Weights of a small image super-resolution model.
Model: norm none, activation silu, widths [80].
Training: muon at rate 0.0081, 13000 steps, batches of 192.
Rows from block 7, named by matrix and row number. Rows with one number belong to one channel. Each number is 128 + 32 x the weight over its row's rms, rounded and kept within 0 to 255. All counts start at 0. Numbers have three digits each. After the name is the row's rms in percent of the matrix's.
# convs0: first 3x3 conv (model.blocks.7.convs.0.weight, 80x80x3x3), inputs 21-27, a 3x3 kernel for each
# convs1: second 3x3 conv (model.blocks.7.convs.1.weight, 80x80x3x3, transposed), outputs 21-27, a 3x3 kernel for each
convs0.6 107:131160147129176144111124120140152158174156131203177131196161124185153120172153119139093054158110075185122094111148161108143138136137118091104089108111081109121107151135072171153110195154122
convs0.7 095:090094114151163183152160160081137151072117138070102104135137141151150130142142129180188182142146124129114074140123171145164210186174204139112133133108113115113103096104165132128160137132163
convs0.8 100:138131136134130149114110108122154187137145174202190190144162122141137097089113075148128093165138099165139115103107104144116098185157126073109141123127180156154175070114163073106134072109093
convs0.9 097:133124101147138116126105107067094088127159165134177184112124110127120100176118097147175206115167201060096110116118154093120182076122188048067102075117149116180205096130122106133117107136107
convs0.10 105:150169174136148139089118118137146147111120146056103122108092109111124118099113123151159103144155157091125126127100044152133053156130083169142138128093117075062092135129105125115116098088077
convs0.11 102:119122146136091108177124097145151186112132157063064113170134143168144144166110121145114095142105104126101114152154115110088075074075095121099132129098123144094108132144145132139110099111106
convs0.12 101:136139147129132122121152142101153218091139212118147197120123154091113151108157198113093112117101133116109138131132112103123106098098092070103138115133133143166159130113108148116115194165121
convs0.13 100:133126139123132124165179189127058055125093087141152169107132122123137114152146103047105122095161138106167164101079069187142110181137130157115101149129132175176139176131107191133103200152128
convs0.14 102:117115133120127148145109139120149166139146189157161172124141166133123151125137143105128116088145139100158178190153112135140103148152134144140093135122086108100088090087121087121131104123120
convs0.15 098:119140168101111129090089140081133166008110172032136212127093135102085132136145151130115081126134108130151112131144118098128129078128125148163103143140074138136092147099092175138133164152156
convs0.16 103:180186162148171159109116112178200232093120163088109138145132139101105126131135129147130143142116134127078096123126126122133144087104118062123115089122132138162159166182156131153125136150130
convs0.17 102:108110108089121121068116106141136144119115145143152180175126111152129117144127119137163174141172165133116125175211243126147196048086140127140146095112126114140137112123104114130126135170189
convs0.18 102:062087107090134156088103136070109105062122168050127208166151117110090055134117053151123117136144129145127103115186231116185230051110173151095055136119101150153172082122150109118124115126113
convs0.19 104:125112098143112100140121110128123143120120127157128118149168204169161177190156148114102151102111158137158202067122200088113163094118134091115116092124119131118109143109056145129092120119074
convs0.20 099:160139120131136151104124111128134039142130055151155043115106127125147147139161190059110083069102096102110108148134143147114146114108124067097138098116135121104133110098151147131161118106141
convs0.21 094:138120085175140114176151169175153098189170114208187131089118151119151197169207255137127121124116141123127139061086112100139165156134160151151136122134122113115118081125158099116169128175200
convs0.22 105:144125070147144107146161139004099135074151140067113075206161139193134115201132117064136149109152157119140139079088073086134116086158157070128175080132138074102108151115087147132121128124119
convs0.23 100:111076129119126146105138170138133170129134148108100114042089083068111103090117140134186152118171136082123107072090140101121155127156186144119096172141092135132094112113157112132152093118120
convs0.24 101:129136078114115104081100096077141098138179150186222214119123105131105106105085106114116123109127155112119148120100079162169138209203189077126130078135140080108122083079058113100097160149142
convs0.25 100:094121136083117133096125162167166149104124132057073089104133158094115130108121115139116109122120115120127130069079078091098086062057051092125087104122115103139139189156081126128137083131168
convs0.26 093:133137100143128113119107114068102081123145118130148103116096107117112118106092113158156077155156132119122131127156131138155140071135155128139137162146112201170129095110101106128139123149152
convs0.27 096:123116119096116088102098083139114129170147116188118112150118101137118109140121114111114104103103095124120134103134099136134131109098076128139104129169149132176155129153149129133155135140130
convs0.28 100:140149089156141103173180165160186222095094138098076114077114120095105133127121149100108084149126122146138130141140143158152138176160121186181192133119141105062098122071080116087120112098134
convs0.29 095:141145175131137154134122125173166152140125109084061107155117100151122126147123184123110096077093085045116098107124096107156134113162156100107116109098088138132118127147139133135127173174131
convs0.30 086:132132151084104128073115133123156177136171172154167151146128139115083076117084105111111102138115085124123131148154175118121126094078138057074045104134118125156140156128168111113156103109147
convs0.31 097:143136113138144144164161165136130147139125119155119115167143089141134094131114097115120088132142112146148131118115162105077103104077069170138135117103151072110145143109089118102096155113113
convs0.32 095:142133112162156124170148122100153209085141212107129177082110122095137137132133136156122112166107092164107109086137181109133172088150164088077077129153133163179126095082111105109137085094085
convs0.33 105:123119123126113101115087096103101113130164168185211228092116114117114143091115137124100116112115111092082098148121086130124082153122100132121138132145166161173175098111104114121116121144157
convs0.34 100:103117129133138143133143143096146175096155209130157208102131141111113128088097126140132074160125087145107076081125157081138171081106155138097097125131139139165191068133173100140204141185241
convs0.35 094:136128121164153116180144112194194163159159154159152154124088097127108089151164149125177167117138137129165164131137137107121137091137134123117136098125146109119140140138120144122124168166132
convs0.36 105:128159138098107123111108145203167125180154130141121101109112145154131128155144139144146132136139125135143120129090077154110097170169178098102092109131149146151186124088085117102089142119142
convs0.37 104:080121115108101098130106065107107101133107117162141131115126144147159163166154161156137139169157128164149135187158195146142175128123128140164178130143180122137162092094125105101118131124107
convs0.38 103:123113123128113139126126148172136148139128126151122135118102106117077087143114119141165173106110140105103136193163152139140105111124091130149158130139145116128126124090086140099089147108110
convs0.39 102:181172145176187180144131134106118158126117169175180213081089151074108151102135159064088079091101100086106078062100151064109185093117181124107136118124156104116136140133175147142197140123169
convs0.40 103:102092085152130125155157152176148125144135113149128105156130113151121147213183199085077104138113115200157149115131195094120189078123159123149101109116104087094093067117123091108149111169179
convs0.41 095:086137162088138169095117176108138176156157155169143146191170187194154169145102110128138143126125124122147115136166124105117098073108113106114128119146172077150193088095084092118132120157176
convs0.42 100:159152139136130102118115092132150173094112166032055088161124087117125120125153169104096103157145117149112103131096128134093139132110171119119126111161154155164166136121136120121138146123134
convs0.43 100:089100125133150160133161164160118114196158126235176180135134148150161164173182186092093081145164106176184137140116117118097103124117102103101118150144135152132105098168186129160166120103105
convs0.44 104:151177211113133176156152166114148160124160184119131150107098080153118098184128114130113109156131104156117081129101105152137099163149124099124168118102161118142152198190211142126168069084172
convs0.45 098:103134097114117087145159122107099079083072083100102106165159123144121097111107071110081016133069022122089066089175189093165135125116090113123140129122143129148160133165152144179161131140123
convs0.46 100:130143156106106135109112118170147142115115102120129092128110109120125118115118120079121183095132187098113149081093135184133159178157179166134114121104118103111137130177186103151150106138136
convs0.47 098:146145133129151121105120105173127127121121134124139166141157167106129131100096089095103074107136098083109103095108107167141130205187123131147154111134145139133167157146142127114101093080058
convs0.48 097:107125130134101141131132161081093093097124135135143131097060099137099131193142157136147129107123104171156116172162158132104106128063066145153173140136151114116114165136170163132186099131179
convs0.49 104:129120141142149149156161125103123142108121126121114115142145130160143117167137123105095099093100105057079084171177183158145173132137144135132125107125077163136114099141208081147195090125167
convs0.50 096:082073086134105140149146175124117133137131157179169191088077048106104094125124122060061104079085095100107121113133169105103148143132205098118146090132148124170173159130065128137075122124118
convs0.51 106:117114162118119149117135151126146133107124129041100103165168162123153125079115111077072076117128068167179116154165122132148117150127104130113105163150108162135107160141127118099102094095094
convs0.52 096:082103148125156166144154143143147143118126101063078074136118145115121161104113185114100107148118103161144123116134150113160181124147187163152085138137104086140122159157174133149131107112112
convs1.6 115:163147177151129167136162209122129147163162164188174167139130167127126150129133121173154124179163164190187210161143185146114165162118159170134114192157145179164141143151178140147197164169218
convs1.7 095:121118112096081072136128119077123146067121148113130125127123123157151143193174137148169165155161131133131113045089075061099092110121115060098164085114155158169177141163174123131129154144128
convs1.8 098:171110077152112083164114066136114194142118210185183255106149179131126140179140150096113102107122104043085101174155153181164135183181141109119125125134143130145162090127131120143145095122133
convs1.9 098:124113102137128106153145135057084096085127153108147177060093145060132154043108098145170175098118141055064108156161172130136137160149137044119172110144174156180203125113131128101127131105154
convs1.10 086:073055084123089096166133126135135177133139199146150186160154163113138111153159101115107113120119120179183171176165150142127107140117088077103129089123152094124156202164158173148134163158125
convs1.11 099:099125150120128119124138077154172169178176150204186147116099089120117086139162162174129131142109124146129154199164168160132130107095102154148166143138168162134169148123149133102152151110157
convs1.12 097:107115117119118127141124137066082126097124162131139151138128138114122148164166197131167171136163155122138132128188167103139110057053039115126169113147179106150158175150092198158114194148124
convs1.13 086:077112090086117108084104117183208207182183172188159141143112094148131114165167138126106120118104118108123142187156141162130116148127105239186127182139083132104048172107110167097091179110101
convs1.14 109:131119112132140101091116081114085054087084087067105138137119112144123127146129141078102125068110139044090124106107123111112112108112105148118133146113137171140171098110158114120164136132164
convs1.15 089:095122156116120138123104108143181206143157196122125161163107069149143130130173184050108147088110098115123105099123100130158131129168161104110105104142128112159144090093101115126090138135069
convs1.16 089:133149125072091061066110122084115145095126132079108081124123118141143144137141158159123094152109103153102092123103098132125116132134135134083109135115123166147144096093152128119168164138161
convs1.17 097:088106104107145149112150164094117137105121132184170144123099108131133127169187165150114127140104107121079074159140142149128127137117107109112157125123134123119119151140168119120147128130171
convs1.18 096:119162199123142175169162166149158166147168158178185144139164141104141141091115130066098112104144137126130099108142206105115169105113155096119142110145154151179147173160179151136135111122138
convs1.19 092:117116153069109144104157154108164186132167167106123102160141120127084071133078049111103134115088137133116175137112075156152124170178166059076109106108121141118128164158163170141122173144082
convs1.20 094:102104128152126152172162178067072064112095070126112101103102145090085134123111160147171197132161197152162183111100080109098066140116069177149141140135136107098099125098110130111104107105089
convs1.21 093:105118117086123137120143131139101055155108056164142109098086117130130141218199210146088068147111116175168181081116160111155187114152177153142145167148148154120121158138125152138121098102102
convs1.22 102:085096132083089120094096125065021027091076085159139125105136112116113101124115137175154116126136139135145157165142152157133137109079075166160125137142125107131121069067092092097123128121137
convs1.23 093:082079105110114146115133178113173167109120122099080081116153193135147175104105148087101157060075157029046139121176156127172156152169164123118106119124087134145100133161223103144178069121149
convs1.24 094:116119139099118150108141160107072068155117069187158073119148142115131117127117087145159173112130172119132173107105108091082094130110102061147143080146147087127127102122102118141108160177144
convs1.25 105:117105139154128117160146102062078113080111166100138175120143150136128125124147166206199209177151169120081138129156159113131141065099120129131116140139139121104111171189150128147112108142126
convs1.26 102:078141111123138101142152132072074123094095139167146170128146153148135144184163154081087110119108114146129117109118128097099086126129087118137094129151110112129091150161182127141149109134131
convs1.27 101:141163189161153159139107098132149116115137127139172171147134136134125146153160184172172160163159145192170138203149092174126082174133095113115118088111131060109135110113093109131108090129111
convs1.28 102:081107095103152132108141099172154134180162155194153161100138172121155182169172177085084096123133151122111129091098095137128118156135122145205255117146211058074138168151134136127106111110104
convs1.29 091:110070083127095101156128136146163200104109137080073089108134133101120124120112122097107104152130114124097078054057093092094109120131134141110128157125152145127151143111087125121127100125131
convs1.30 066:171171149112118122135094078115075088115091101119106108157154130143156139119145149184181130209189130209151095144144173106095112110094093074044040117104088118106083111121172095107137085104140
convs1.31 092:162120108134088101143114139123161163121152186080113158212175197178136147117089117128100100168141155158137151163142103180178166162158156109108078111133113092105089178138144187166161197173147
convs1.32 093:129123155117111117067084096166184189110136175070090133082121187092132171108153174106114073126133085147159114099115172093105175079086165074098180099113172136145164128148171101123137072114145
convs1.33 108:145166184141150125149117077123086165100088157086078126164134134117115127081099104099102140139158199162163175128139136123132124122138133111091094130111113146116118095124120147146135176165168
convs1.34 103:185152105137142141129126138116113121124109119139135142120135162127123156143142169098111080107106085138123106112109127114118140154148168106102132127103117135113108082086153109108158091091143
convs1.35 102:126113060135138109094140139083088105088091118113120145108082123134108146165135158208189196161128129128092085086128165114155173114125119088127171110125158150130146135117085108118094092111104
convs1.36 110:195180161153142132145153159113166179091112109091071052082083109117113116111115116087095113087092107105105114094105113150145132186159141092097104147137131196168143126115085173152122217177140
convs1.37 102:054072087129125100104111102113124128144131135174142142111143140145164150157158152125129086119110069088078085178111055131084053071046041194168127148131118118095101154136106148138112159160135
convs1.38 099:114114117072111145034095130103170185127168162161173149062106120102157159132174176122135122174157149139108091176168157160150138131124112078106172089108156109121161130127123154161169156157179
convs1.39 092:141107099109111117074109142035023113109082145150139174184142131198161151217181184210161115170152130198199179125102079127149120118166125116096149145134165165160173227188152178160172141127149
convs1.40 109:145115141160149151128135108144113092165132119154147163098079118121106142229223255156102117147115127173143145136157150108135135058102117153145144130123142095105144134142173111138171090110130
convs1.41 099:137139118129120111104098096095115117117132142122135163169134147117080102080056065126107101148137128153148150102128131095144163105142152077088109111122140124118119056085122108134145104108096
convs1.42 109:174149148161136127105134160095155179094164176066115126129151159164150131184140104082077054159149108135126081097114126119105087149127102064106165113134161146157163159122127166137133156134126
convs1.43 108:164129109141125136135102143149094045137096061145133111162112102131096119156108123121126173135130155165160156161160185143147148152157145123107099106102113130123129132111150116107153085098160
convs1.44 102:074114132111128123117121110065129210105161215150182190128157125106112110127143148116111094114121142123136175134132114114120106078114117141122181139128184165164198107115110104125118132141126
convs1.45 099:104133168098090085132094067139166185120159165098143119094108108123116107108087073141123099143130109148140110124122140085103147113133167152164157105133141105135143113105099077090075062117106
convs1.46 101:123123117173198203085115142183183179161156130164140083091127133114133121131144144120154170075131172025086155041093115025086100081121116158184174126153171116127145131153167139170171145149143
convs1.47 095:110096105118126108095133106150137173148139193105128190079074129113082123105099135169152136130121099110096084120059075139109113131134127121110123137132113128153113110137124123153152082107129
convs1.48 100:122132122083124135064100118104133178113129168146149178133132123146179166128176179062114119099142138135181175140142143113142151049076075131102142146120138131119119113106145120102131125103128
convs1.49 095:091094111093133185083113174125167141090125115058105116196163124161152148112122148101160178094143149109150146197142158130087125107101152118138153156132146125107159169171244101109210067067174
convs1.50 109:133176149109154145134146144151107081160129111127095088130140141183151136200125100052125128104167152136199182147119120147131147151148172104120126118136123140172145114113126140128117148141119
convs1.51 124:081092115083102137131137161129158198112136172083100133161159161127119126103112128116082077149130145180154147104107098114120103117122104103099102136137137107121108180136151150127141153138141
convs1.52 102:084096116086107150068117177172188194141147152104094098110123156131151162153157147116134140131143155117148172094130133106127112079078059097120132102106097119119108163106098171095100172098124